python train.py --encoder_arch="resnet" --model="audio captioner" --dataset="single notes of 20 synthesised instruments" --train_examples=78125 --time_shift_ms=100 --n_mels=64 --hop_length=160 --input="log_mel" --spec_augment=true --win_length=400 --tokenizer="word" --vocab_size=104 --encoder_norm="batchnorm" --encoder_activation="silu" --encoder_channel_attention="se" --encoder_depths=[4, 4, 4] --encoder_kernel_size=3 --encoder_stem="deep" --encoder_avg_pool_shortcut=false --encoder_widths=[64, 128, 256] --fusion="cross_attention" --decoder_width=256 --decoder_layers=10 --decoder_norm="rmsnorm" --decoder_norm_position="sandwich" --decoder_activation="gelu" --decoder_mlp_ratio=4 --decoder_head_dim=32 --decoder_fused_qkv=false --decoder_bias="none" --decoder_qk_norm=false --decoder_parallel_block=false --decoder_inner_norm=false --decoder_positions="sincos" --decoder_cross_attention_every=1 --decoder_tie_embeddings=false --init="kaiming_normal" --residual_init="scaled_by_depth" --optimizer="cautious_adamw" --learning_rate=0.0011 --beta1=0.9 --beta2=0.999 --eps=1e-06 --magnitude_pruning=0.5 --max_steps=14400 --batch_size=128 --epochs=23.6 --lr_schedule="linear" --final_lr_fraction=0.05 --warmup_steps=280 --weight_decay=0.4
Rows from block 6 of the audio encoder of a small audio captioner, named by matrix and row number. Rows with one number belong to one channel. Each number is 128 + 24 x the weight over its row's rms, rounded and kept within 0 to 255. All counts start at 0. Numbers have three digits each. After the name is the row's rms in percent of the matrix's.
After each channel's rows are labels from the 100 clips, of 14976, where the channel reaches its highest value: "top examples" is what is common among them; "band" is the frequency band that holds the peak. Only what is clearly more common there than usual is listed. The data: single notes of 20 synthesised instruments. In brackets: how many of the 100.
# convs0: first 3x3 conv (encoder.blocks.6.convs.0.weight, 128x128x3x3, each kernel summed), inputs 64-127
# convs1: second 3x3 conv (encoder.blocks.6.convs.1.weight, 128x128x3x3, transposed, each kernel summed), outputs 64-127

convs0.30 104:140125087126133147130076111124159132131137138139131154131137118143151137111198147116105100103123138141097141130090134093154128136171121072136147145153157079132130173139148104141173149114147138
convs1.30 108:151127105119118109134116116146119128066097137122101118108129130123118128154175118152186068162130127133138147151110120163133108101115126124117142101126117143116097107124111137118108113121082166
top examples: decaying tone (79); octave 2 (33); thin (high-pass) (30); marimba-like (28)
band: 4000 to 8000 Hz (62)

convs0.88 076:143128143187105124123106116132142105140155132138132111110126176112148126115167071129101114130089127097138099132123106128120111123086147114142087116143151110148142091121126135116084135094084125
convs1.88 077:116138124142166118122085119149142118103081114126155141178111109107097112130141126130108148134081145115164122143144117114037144152168144150119144115111123136123143108121102120134151152119140142
top examples: text has "noise" (41)
band: 250 to 500 Hz (43)

convs0.7 108:117132148119133116120149137164119108143109155147113120163096160122092130136102082143124148129120119122150110085138123112119122113123181150106122154098056114122107086089108127109123127115128116
convs1.7 087:171131065159106126103136085083120131119107125120116152124095119135114125132149144141105121157156146146115127219108119122133119147120121175125136120119133159168113135137130109099133131138153122
top examples: octave 4 (73); plucked string-like (31); note: C#4 (31); pitch class: C# (31)
band: 1000 to 2000 Hz (31)

convs0.105 100:141089066141158107099112105119119107112128110132138084119121145126103114166109104149128165120106129116108113158106104128113131067124138108124104096111087114128106103131116136144094117086083112
convs1.105 081:128142074173148159131186133121106148112124139063128115147131121146133133119130144109127140174148106123116029115133104153128135092150161142133113127180132148150146101140141130137125178122118154
top examples: reverberation (62); text has "room" (62); text has "reverberant" (62); clipping (32)
band: 250 to 500 Hz (37)

convs0.78 089:136152152122093115092134119125048130137153115134075122087110110112119139124170153131148135092130148121110132123145109131115159155104109140103113126133150074149129177136142123127105167159107110
convs1.78 081:109168112124140127159188127139133177126116115128120163168111119132144174099149105118143126143128097119116150139103147188099125136135100103101124173155128125153131105135111146131137093145139102
top examples: octave 2 (62); G (45); note: G2 (41)
band: 250 to 500 Hz (44)

convs0.41 113:145087122149125146125130139153136117109107127129085135125116126128127166124123143137129151115175095122118082147140127117128124129123093130140089096123158121125088105149129119133103114121126136
convs1.41 085:130171078165115112064125101136128130095102185118129127161187123078134132148118076142145107133122119130130118167125128156130110124153109131141141090126127151150128118125122119055124127138081080
top examples: octave 4 (98); E (47); note: E4 (47); note: D#4 (35)
band: 250 to 500 Hz (99)

convs0.101 109:137105095090150115080112125100108123105130094100097152131131067123096101131143101128169128105123152092056152135142104115155127150119109146120126100131153110159067140141142099121109144133110167
convs1.101 103:134136092154119116110175124170104114135101136095104114123136168124132099118123140132112058129144109167128141122133130158093098128144180157115136136198122124105141134186132127141156115167154142
top examples: octave 2 (51); text has "string" (47); bass guitar-like (25)
band: 500 to 1000 Hz (47)

convs0.49 078:137112122126105174122124116097127097135144121136102157158124167125156137157091108138153123115116096124102048103130129138118083133104119112133133104122141103127146073108152113108124068112145100
convs1.49 103:127123167155115119122102080110114143168108146155139128162125111120100124124154134099136143142124184125138113125169123098085115128155155154137088117134178111107139138114137132137111166143116139
top examples: sine tone (38); text has "noise" (38)
band: 250 to 500 Hz (47)

convs0.4 117:157123127042126120108099116126117143123128112136090096112127140102113145090121129112126131110144148111119135143119110122129145131082128070127077147138146138128121125120139118120102136139116131
convs1.4 089:089141132165135087104126138117133182129172149130137117141118121141129090106140139112102120128139130110118146130104128136158104126199142083119163081120135117109085132115125128135125102095165145
top examples: octave 2 (68); E (28); horn-like (27)
band: 250 to 500 Hz (65)

convs0.28 128:129135116126121148120131121141144114097118137135103135193140118136156108130094154152133141119117000131134115105118125128129115123127134156140081117156110127145122122122122135112113150102108122
convs1.28 105:118100138103123159153110169137117119115055116082111130134134121127114125140111103121135127117175126130157088062134129124111078099130143171087144109141166146080110109119132135081152104126134112
top examples: mains hum (46); octave 2 (38)
band: 250 to 500 Hz (59)

convs0.47 107:128134145123137144131118108128137130179158128139154128115120124158125119107172099133128143090112140132121188037120136110131139154132147121101142131168148142133103104161180127124120097108131106
convs1.47 097:126171121078135104118127166128114102126118109121128129166121113148111084143179161120100136128078128105142075177121094089093144158165134130123156105082130124121086117115120093128125127130120129
top examples: octave 3 (75); F# (62); note: F#3 (55)
band: 250 to 500 Hz (74)

convs0.37 087:138133041093125112077138116122137049089137130137123114126140088120128107146180166133139093126114135102108143141098096094129090169112120120132118137113101118138124075128131123115114140106109134
convs1.37 096:138122147127149144153150136124100143119065147084128103130116181119117152160122152141127130157098058165100147128106110150146089134106105125138147135148127165136112112157125144130093108142085152
top examples: sine tone (43); square lead (27)
band: 0 to 250 Hz (36)

convs0.81 097:141128115122105122088150152122114145115088070068139186126128117128084108100109122114123120166087086128124141125095076130179126156083117116107111131103114133134129133122147167131096108120110146
convs1.81 099:133095097101128128143149087120209133091138117107147086125128109128134116138136129095134172077109132111104146056120094122109129097141110115130126160114118100115131113123106119147077101093159084
top examples: octave 6 (37); clipping (29); text has "clipped" (29); E (26)
band: 500 to 1000 Hz (35)

convs0.9 093:112148082139156118142120133137130147155114086098126097116152132139059133121110081148164169132115193136120158112127115103121155140123141107101126163137083152154082146149100194125114144130130125
convs1.9 090:144120101146113139111145113115128112121111098149102101157138118104117115119157144145086107128117128075108132115123135081134111118157055172105106158115119095141098103124145074153086131115126090
top examples: slow attack (68); saw pad (47)
band: 1000 to 2000 Hz (31)

convs0.95 095:140116104114173105101120111124130102106144112125142080141163106144116119135121131123102141120111141082123116143147114118118134131110144130133069104123119111154069106113145137128082129109142130
convs1.95 098:118143158149099124139139121135127102082122134109123114090136156139130142117143147125161158169111147157123114100138092102168131137120191085142125132161120126145078149129131147188153175154136133
top examples: decaying tone (68); clipping (34); text has "clipped" (34)
band: 4000 to 8000 Hz (55)

convs0.21 090:136118139141100113109118085153123125098128135123071137103132102121100116123164101090181165120133163129138132047138117128155087164125106095149116130130167122121128114146162123135141119130113107
convs1.21 090:119091110145124107105105109125164132136106179111142136088181130119126168130139064151140127125129121153127148161111137171135146088143123110144127125163138159135108129153104082120117123123172130
top examples: decaying tone (76); octave 2 (38); thin (high-pass) (32)
band: 4000 to 8000 Hz (65)

convs0.118 101:125139100136149126139112126096077208135113136134078143125071105140120106132142142127126159102118126133128123142121135134120146148104092129127134137113113079107167139127121113130151131120109151
convs1.118 098:101125113114120141123100108129132124127139124114170129145136118118162168129149125094150138061123146101125097129124135128107130128137067148120154129114106124142163113167117159142141103161119113
top examples: octave 6 (51); flute-like (33); marimba-like (28)
band: 2000 to 4000 Hz (55); 500 to 1000 Hz (36)

convs0.19 107:132101145135119119058147120094112108149125131114131139110174117122118080133082108136133146142116084154112088126133115120123128087076122104129041115104124135085124062129127149130096103095094122
convs1.19 087:119116095175122141141148083118107073117118124132132134132158102123096116126123149129140138138152116132144093124190101152151138120188145144176104141125153147107106111119140128122123144098136114
top examples: B (34); white noise (32); pink noise (31)
band: 250 to 500 Hz (31)

convs0.8 081:121112139171116118123127119131128076136119143122156152115187132083149125109130083088111113123102142131153093115112099096107140153135143144135089103108092132120121144127121121146163081190095118
convs1.8 095:140112152115133116129084163071118075161153106117132114135147123175135167137114087135115130137102105107157117121135110124130139117134114151109130120158143134128124117149106093114151122151071151
top examples: sine tone (73)
band: 1000 to 2000 Hz (31)

convs0.59 103:124133138096128162058126152111128106097113115116102091128120125158125130125146169121083120143141126138043161136120099120090124134145096127148126130138177135131136112122115129107117154118110132
convs1.59 094:143123099109100155128123142127085126131156128078079126082147161107111116115116110161149127142148084140118143104116133159131092131083158107137135134164125134099122120126124107113125094130119110
top examples: organ-like (33); square lead (29)
band: 250 to 500 Hz (60)

convs0.1 102:126122114114135108100121144116114064107119109099065176135151076087131071131137152131116110128120113061135161099143093098119142117109154143126090116115106067111049123108118114109120133134114114
convs1.1 092:130119135149098146140150127147133101097072150103103103104155142124131153172140124136132110130138139180120139124115130111130137108118137196127148109202114143165094153159122121115101108188132156
top examples: text has "noise" (40); slow attack (38); clipping (30); text has "clipped" (30)
band: 250 to 500 Hz (35)

convs0.44 089:110124131126093130107143128138136125109122127149141159103166137128164153119138145152068132132127146073092129132115151124128094071133121086165132112131145150145132132115191129134138169102134076
convs1.44 081:125179125119172123137154179093135141175114127130152139103142137085093082124128105109183081130147157094139147116131099143071106099083148118124131138138140135143099137152098118110126134145120130
top examples: octave 2 (75); F (53); note: F2 (53)
band: 250 to 500 Hz (64)

convs0.117 093:102131114102118110139110130062123108137119117113153138147096060124127119129089156101119138117132132105092106135126107129163143126079096092136124084095127139127100162117111099105133148155106102
convs1.117 090:121108133143083138134102128126145130144143138114141110127166167131134142109112123109154154055158131130118091095128115142130118135145109089124082105135128133140182133158104107110140116186145109
top examples: octave 6 (85); C# (41); note: C#6 (38); instrument: flute-like (33)
band: 1000 to 2000 Hz (63)

convs0.84 099:131082132110148114125085143096147102098131101130134152158135101123133134134141133105125120101125128088118140090144112100117126130128115043101119101131148097130112121118124099115155142175111086
convs1.84 113:150121144073151155154069177168121115132129150162162131109161169140126180157116127173129133170091098121157148124076135131136129115152169104131093150134124141123137071134143135142133111127128148
top examples: F# (29)
band: 250 to 500 Hz (33)

convs0.14 088:138097110119097122083127084119138122095126152125100113099142139084111114114088118131138120129145151094073101124109105147128128090155104106137083096069128094105115163128131095138099112131136120
convs1.14 092:145102131162118178135153134152108136136072137094154111160131132098110166124144119101125119136161153156142140136132131143147112144101141137115130100185129135129123118158162119117136151131128132
top examples: decaying tone (70); octave 2 (60); bass guitar-like (44)
band: 250 to 500 Hz (57)

convs0.122 104:105124099149126144128148113144143091134134130144111087133134128145103126139096128128086087150114065116123119128136123161111126124083121119152165093100070108128133132129124131127070161134105124
convs1.122 093:146110133120140135119095107135137143125130130148147135160079126169121133149129145146128121158129149108122093136165119115118172118120123174141061121147144140120117132134145164136087128137128131
top examples: pink noise (48); white noise (40)
band: 250 to 500 Hz (63)

convs0.114 098:136117127102175103124125123112120130135110099153137181184132142139122125148118122096065158120119156058115136143126120132134109149112074129152117098085133110126114112098121116120116156134077128
convs1.114 084:111145123149115120107088133155094140089094136128106153123183193082138130147139123146161102137087127135128117141129153159123116050144152094115103145163133135146100151144135172134146090144130143
top examples: G# (39); clipping (30); text has "clipped" (30); note: G#5 (26)
band: 250 to 500 Hz (83)

convs0.107 108:106140150094149122117129127124110122115094128118159126143126118089113144124122140091119142110130123121131129131129119136130119156101125067118079121079115130120159113062137090114104205134090107
convs1.107 108:114136144124087127125148171164113191096096133129104135107171151060108142125131100154150114175131143118143123160105109158159095142137141091131120160147142162137111136142122172145102102136108141
top examples: octave 6 (39); bowed string-like (25)
band: 250 to 500 Hz (45)

convs0.108 072:082101132137111126120126109127113108116129104126125097092182158115085165147110134130089147090109167126121149130113107119095155118212126124108130137181132136132163136136144169123136105107132149
convs1.108 054:123119105185134116144120153121130112128122097066124043155113086163136130106124096116104107140119107085121134125134135122109112139138159154102115083136138074142137093128122099167130145118144125
top examples: decaying tone (66)
band: 4000 to 8000 Hz (87)

convs0.79 110:105116124144123134099117119073132097140128131129147126124131088116126123130154120107133132108099097143114135109132134089123103098187108116114136122124176107099139130129155116113153132113132120
convs1.79 107:123102119100124108100097125144136135092149097097181135101128118116110135177140110148127130132137084111114115134115111133129120143111134093167124159146131149106121129156103088116135147130117146
top examples: octave 6 (55); square lead (40); instrument: sine tone (27)
band: 2000 to 4000 Hz (72)

convs0.48 110:118145043144144124144144085135148100146142150103165129156081083124120144140084126125139149126133061131145109145128140144119143136068127138130094098109069129119155102150135123121132133106142133
convs1.48 092:088095163114120116150113115112100127119165110189169148140133127137144095139092162121132117124144170105128112127162122100134205130153115143129116146113114121158139113121163160162144122096150148
top examples: pink noise (28); vibraphone-like (25)
band: 250 to 500 Hz (50)

convs0.71 078:110144127114147157082169104128143118130095112162151166147184153106128140130085148105111133128132079103123090098102135167139154126127117102135063122121116114114139087172117111130148167144128136
convs1.71 116:098129176126138112114138144099139126150096102043096106120138138149087113138159123181135123133131065111138115096129112107099109111093150130072163101125149142102136162098111108120134113151103100
top examples: horn-like (31)
band: 250 to 500 Hz (35); 500 to 1000 Hz (30)

convs0.106 093:120128132143097115145134116136143138111098124122122139069093131126105120113184057135144128153161067144144141128092043127144157139175122095137167138110130153141119128152161125123089126162125116
convs1.106 103:153090114138148163134118092148161138093100130127139094126162129120169154154127172128138134108131136188107144139123146162121117121114135103119091128138124161142144123135080121134099080134118176
top examples: thin (high-pass) (68); A (25)
band: 250 to 500 Hz (64)

convs0.18 088:116127074099116129128111125125101086117117100140099115164106140143164148098076113096115120117128117121120125132132113103109119122079125077116113108135097098139140103127102105118128102137092089
convs1.18 089:143167137131154100118127149130121148145106134151153122151105169137127125124078081107146095154156122136128150122139118125152108129142133149133050165101143167100131164123150167188131157156167151
top examples: text has "noise" (52); sine tone (45); pitch class: A# (29)
band: 250 to 500 Hz (36)

convs0.63 119:122118112143100107127132104122120095129153123131132170125124152145148128123103102135093113120103140097108085122114136101115057130110138132125125136140136094138105149122147120111136108056148128
convs1.63 104:133131121143131129119096080117132155134127139134119069139101135122126123202106132116152109158116131146115120145159110152133114128158146140158157134208131165124103106155141148132131124127124177
top examples: B (25)
band: 0 to 250 Hz (61)

convs0.96 104:128132126143108133147093111092111120175122100120119096139108113151143117123114152115089203070134126189101043128125133127121131114075115131124080119130076111152139130125097139118128139135130144
convs1.96 103:112132122155137096113098126149154135172138141123145121125132148126094120138108080128159124099134126106148125146112075124122127146180108139127124111114103148162134126131119128136108137176147119
top examples: octave 6 (87); text has "noise" (48); flute-like (29); note: D6 (28)
band: 1000 to 2000 Hz (52)

convs0.6 101:116145093137122143128122116120101127188116085135192083107124121096111138132159132130121169105123088125139105125133124141089135073136129163110124105132103116088182086124109097125114104077125112
convs1.6 126:116144117128120136109123183143117103135110131104127153139092124103093125141130136130145093154138120093139138140122111121137120141142128130100172144128108176131099146133154124142110159181126127
top examples: vibraphone-like (61); octave 6 (54); F (26)
band: 4000 to 8000 Hz (62)

convs0.93 105:169139105123053094117140134109138095121126111144151097095097106112161123094093145128097100125113129135117090147098106107125196135097131115105110107131119120123106120126114118128124139134158121
convs1.93 083:099129075104122115107137143142161174129139173118143114158097150122112149124118111127132125111115142132128101137152131152147145167127079128141119136172120138132143085169126151149104172177140126
top examples: octave 3 (54)
band: 4000 to 8000 Hz (63)

convs0.100 105:130116101101171118075094137080139130095106107093115168181119142111145116128130150091120101118132137077095117136122132123142134120109063086143052107122129101117144138102139124082146101133122122
convs1.100 092:117124082135162149097119104132134166093111131102122139138115103119120114153081105129124102125089095117109085117112067121128153116127151107119141111119104125145120131183108123071095128117117079
top examples: sine tone (63); octave 3 (44)
band: 0 to 250 Hz (47)

convs0.110 108:119142122120114085123114144124134122094124135130058140122132049078080098137110081135152146143110138085111145114126082106130122137104122139122149134107134131149124151122146131123072163138139126
convs1.110 070:196108101154104096128190074144167133148081148123171127130128174068151118143125135122133166085091108142124132119103114136123107091092087145133135127106129133157149129135115124110159111130152130
top examples: trumpet-like (33)
band: 500 to 1000 Hz (52)

convs0.60 083:116137133108108106119137112128145131152110144116136178146133114104127115120140104105140136133096129143147124113147042147115071141109121121121135125036167107146113151082151140116088131138137114
convs1.60 070:123125143122131138126150120146140148098097136083105143137125126084095151174156114115144145140115126148141106158138099173148109096127134095155135140198133139144126106131102175091103146138109148
top examples: decaying tone (76); thin (high-pass) (35); clipping (25); text has "clipped" (25)
band: 4000 to 8000 Hz (57)

convs0.3 110:135121109174137142132142115073122144174121114117167120083128100133114091125116080129123136094125114112116051125119132131146104118115120128126124091136113053133159103160138084113102130087132131
convs1.3 128:146095111153146130092128096140107139115129150106118126181113091145134098138113105126105106111098131111136060140123121100135154116176115117121141137140119133122097113148150118132077135122131137
top examples: short note (69); octave 5 (54); octave 6 (42); D (31)
band: 500 to 1000 Hz (38); 250 to 500 Hz (37)

convs0.76 102:132111136134132127150078125102118110139167139129139148142132133171137124156195110110118080089093137137138130110113131106157122097152137138126182122156128074113139127140087065122168098109143136
convs1.76 109:141139085086128125119128139137139100095133114117146150091077137117107107131154127150125129148135099146137157128068145098149128144135117108134138141139106138139106113138153061109135119111118142
top examples: sine tone (49); square lead (37)
band: 500 to 1000 Hz (39)

convs0.72 098:121124120113131116094146099129122125148119091095121165128145112099133103116165097145134098146110149132092139119107053142120106118097104145134155130093146127171104159111156138123068170118137136
convs1.72 113:130125112147125161133123134137127155120050129105107111111158157060142134137135163119118150111112095178125121125125114173105103096111127137135139119138128135129142097123092128076110104133125140
top examples: oboe-like (28)
band: 500 to 1000 Hz (42); 250 to 500 Hz (35)

convs0.39 098:127108076150136174135134077100150144119158120128142129118132110166107124164137126092144152079098129113084112119140118126129142140163134102132127083172118126108140097157141128097087159121147134
convs1.39 102:114124135114136122100123119123148102100179143152135133144125086171121105137126123117125071116053153094133110157125101116141167141140126131145144122105130131146087114147145130130124149117097128
top examples: short note (71); octave 6 (59); D# (27); note: D#6 (26)
band: 1000 to 2000 Hz (52)

convs0.94 097:127159155125136130115127114161154154117129119144114181159130141124154114131120112108115109110108070101124122093136151134128127135102124134141054112149081116122159111113099113104113141129088099
convs1.94 104:115135147099097135114128170145072153123062138057106158139148155111111127132130123132167107140188054134126104095106115144138094126128121143089134112124163128109104144100131155111146133114119082
top examples: mains hum (82); octave 2 (56)
band: 250 to 500 Hz (80)

convs0.61 093:135128135129107106118111130132097096099127137072115130105115115128129116151109136129136093140117077155146130100066100133136069125124125119120154139130111095105115121094095089127122123074126102
convs1.61 093:134120130102162146119118144126141144140085131130137090139111147119081154164155129134155125133149064140096146121147130129153128138116089161133137097141124188166124098130137132132112138157138126
top examples: sine tone (61); square lead (31)
band: 0 to 250 Hz (36)

convs0.97 072:147125144126189143139094080145122130090143146102096123104128124116093112106173129133107124089110104162106117109146111112140180107076126152135105106099082111106139143129111138133079078124154145
convs1.97 094:110079152100112154194065103104146118168123103150113150087136125127135144127137129131151136130102088126157115141112172152099166118107103092114165142152125126111133127121133133135160141089121118
top examples: thin (high-pass) (54); octave 2 (42); mains hum (34)
band: 0 to 250 Hz (47); 500 to 1000 Hz (34)

convs0.36 075:082141125137074108142153126093093135110114088105147130127146107120127144086090121135089128135090109128106134113140145102079109144137110138139147077130139094168119157119141150110114155095130161
convs1.36 073:123140123115101119119178132120151132107131126100078108114157079061124075125131117077161138089133136108136128149118133140110146090118125160122118141166121106110121100152121124105122144122150047
top examples: G# (31)
band: 500 to 1000 Hz (34); 1000 to 2000 Hz (31)

convs0.10 098:154165108099118126141123139160124091087119128130138132113102142108156136124066143128128085121133099117135114122136074116118152098130139144137126136132119121105065114113095124121110114099150137
convs1.10 097:136116098120195131126124115074140132167147154102134109159122111154145108103103126122115146099126128108091102122128142127138117125108120111107136092084146125132164153127105108160154164119148117
top examples: octave 6 (49); harpsichord-like (27)
band: 4000 to 8000 Hz (99)

convs0.87 117:151122112165100055117137125146125108096127126112101131140099086099129069124114128112174079131154154112117159117152119118137144123088148154130139126135160131150054141107130091119130128148105121
convs1.87 126:158130084121100115104152145126145114132110160123185126179155115143117122121116137116069119145128129107149105104098142111079168124182148162062111148146108122116100138104137120145145146149160101
top examples: octave 4 (53); plucked string-like (25)
band: 1000 to 2000 Hz (36)

convs0.56 110:128120138166147118120141065118147064121134150120141119136128131091121100140133115119130111119103123158141098133146089122095159138071129138137122113110054127125098112105133122139102131109135117
convs1.56 096:124036154093160137146119111071109132121130079135123144151115128157165142147138171163106141130098161133147111162118164122151145136169121092164127160138119140168164127172143109108154095117136172
top examples: thin (high-pass) (100); pink noise (55); white noise (32)
band: 0 to 250 Hz (100)

convs0.34 100:136109139080089109089109120140126119106144125145106117123144152120142168119180128118108145127131041079130148136128105082118124123073110100147098098128123122135070053107131132147126113137114124
convs1.34 105:125147109124136116116144177153088115145124128143143141125090109185084121116132109132113093128125138116174154147053116136123127120159130118125124136133090138145057130103148127164126166108128155
top examples: short note (62); C (37); pink noise (28)
band: 250 to 500 Hz (50)

convs0.58 080:129084151114162146135123121155210111095143127127125112099145131128097163111206086126141114112137136139137119101118083122120190162168141087120104113127107112131128133150131147117100075102182161
convs1.58 119:151135125107122126099113140125099123086077164124088121167123131081113131141179133123123116160133173150110156197113185130115090119119128133123158122147110149099134128139130131128125134121108146
top examples: octave 2 (40); mains hum (26)
band: 250 to 500 Hz (36)

convs0.53 079:122132120138108129152087121136126129128138133114137148099075123129162130077126154128108117142084094125119100128099116117128094120074127140099156132117127105112119156112084080140090077090162104
convs1.53 081:138123116070132092124088131134121118111075128133099129133151117078134122147118145086166144115135125121126089100164118115101099124097094147122115104118134118123093116094168168107124161124101082
top examples: octave 3 (50); octave 2 (33); square lead (25)
band: 0 to 250 Hz (75)

convs0.126 118:097133092073151100109095092118122119126121118112113107126104106116118126226155102131105191131128134134130137126100120064145082126168133110115121137111130128120125118117127136147115081120115121
convs1.126 128:147161126129119140119131121130061134119119145127123098131084166144131138136137135131108089168150140134100163178103140129134094159144117149140136142168115138127098144147114128122132139146095134
top examples: trumpet-like (29)
band: 2000 to 4000 Hz (75)

convs0.112 108:100114123152138150105131146113133152131124034097134130110124128141095130131088093109152157168110126154099124143115124139098158115149120126139135108168076149128133147149110152124132106113129108
convs1.112 109:129111090139137121112121108107160100098140114123099092155131109124142113086121144130165130106126155093052120104138112120154130123134117158129115128120142123111119131095131101128108147135133119
top examples: slow attack (89); string section-like (49); saw pad (40)
band: 2000 to 4000 Hz (51); 1000 to 2000 Hz (36)

convs0.66 087:148143135127064130135123109141088107150143099107144104100077169099103135138157090099140170146126111133118115114106093120154149156181124163108161132134122111120129129156129119131107104144132125
convs1.66 121:128129124178138159130125141141156164130101178126124125122133134124124162105101156131145100155151126154110166189146142171144080131099140082118142138152124174133134121145113117121088094163120147
top examples: thin (high-pass) (100)
band: 250 to 500 Hz (99)

convs0.17 103:116144068103157117121089117123141104117119143128141128150128097104152129131100150128118143141132110037114120128130095113107133120133108128134062099069119118138061116127115116079126130131140105
convs1.17 073:114138149153103155143178131142125106134082154153120091128115132120117134111151094122170120125126114132103110129158134146150137132100105122136114139186137119164129175133104123149168147134139112
top examples: thin (high-pass) (43); clipping (29); text has "clipped" (29)
band: 0 to 250 Hz (30)

convs0.5 101:132161132141147134106146117134120156190138142134120094129139163137122153125158171133152130135121101134145162112057124159136170127177130077147167154193106140112146147142099143127120143105103133
convs1.5 115:137122124146150124116121127103148106146158107137169072147135108135118129132136126113081133131131120108114095130130120112086124147137083146106148066122121063147127137103123086116128157099106106
top examples: octave 5 (52); vibraphone-like (41); C# (30)
band: 1000 to 2000 Hz (30)

convs0.50 084:130150118099144140120133100150168124117124143139143147114060127145130127151078117107149087111112084119135099144164122136099117137102140143145071128139102134128116084097119148125051143106122134
convs1.50 089:139097120127128120136141122111108117165117147114161160144121093183153122142089143142114143132136067100138110120092148085123146130155121134090121118082126117115160108112126116120182100134154132
top examples: decaying tone (89); clipping (32); text has "clipped" (32); harpsichord-like (30)
band: 4000 to 8000 Hz (100)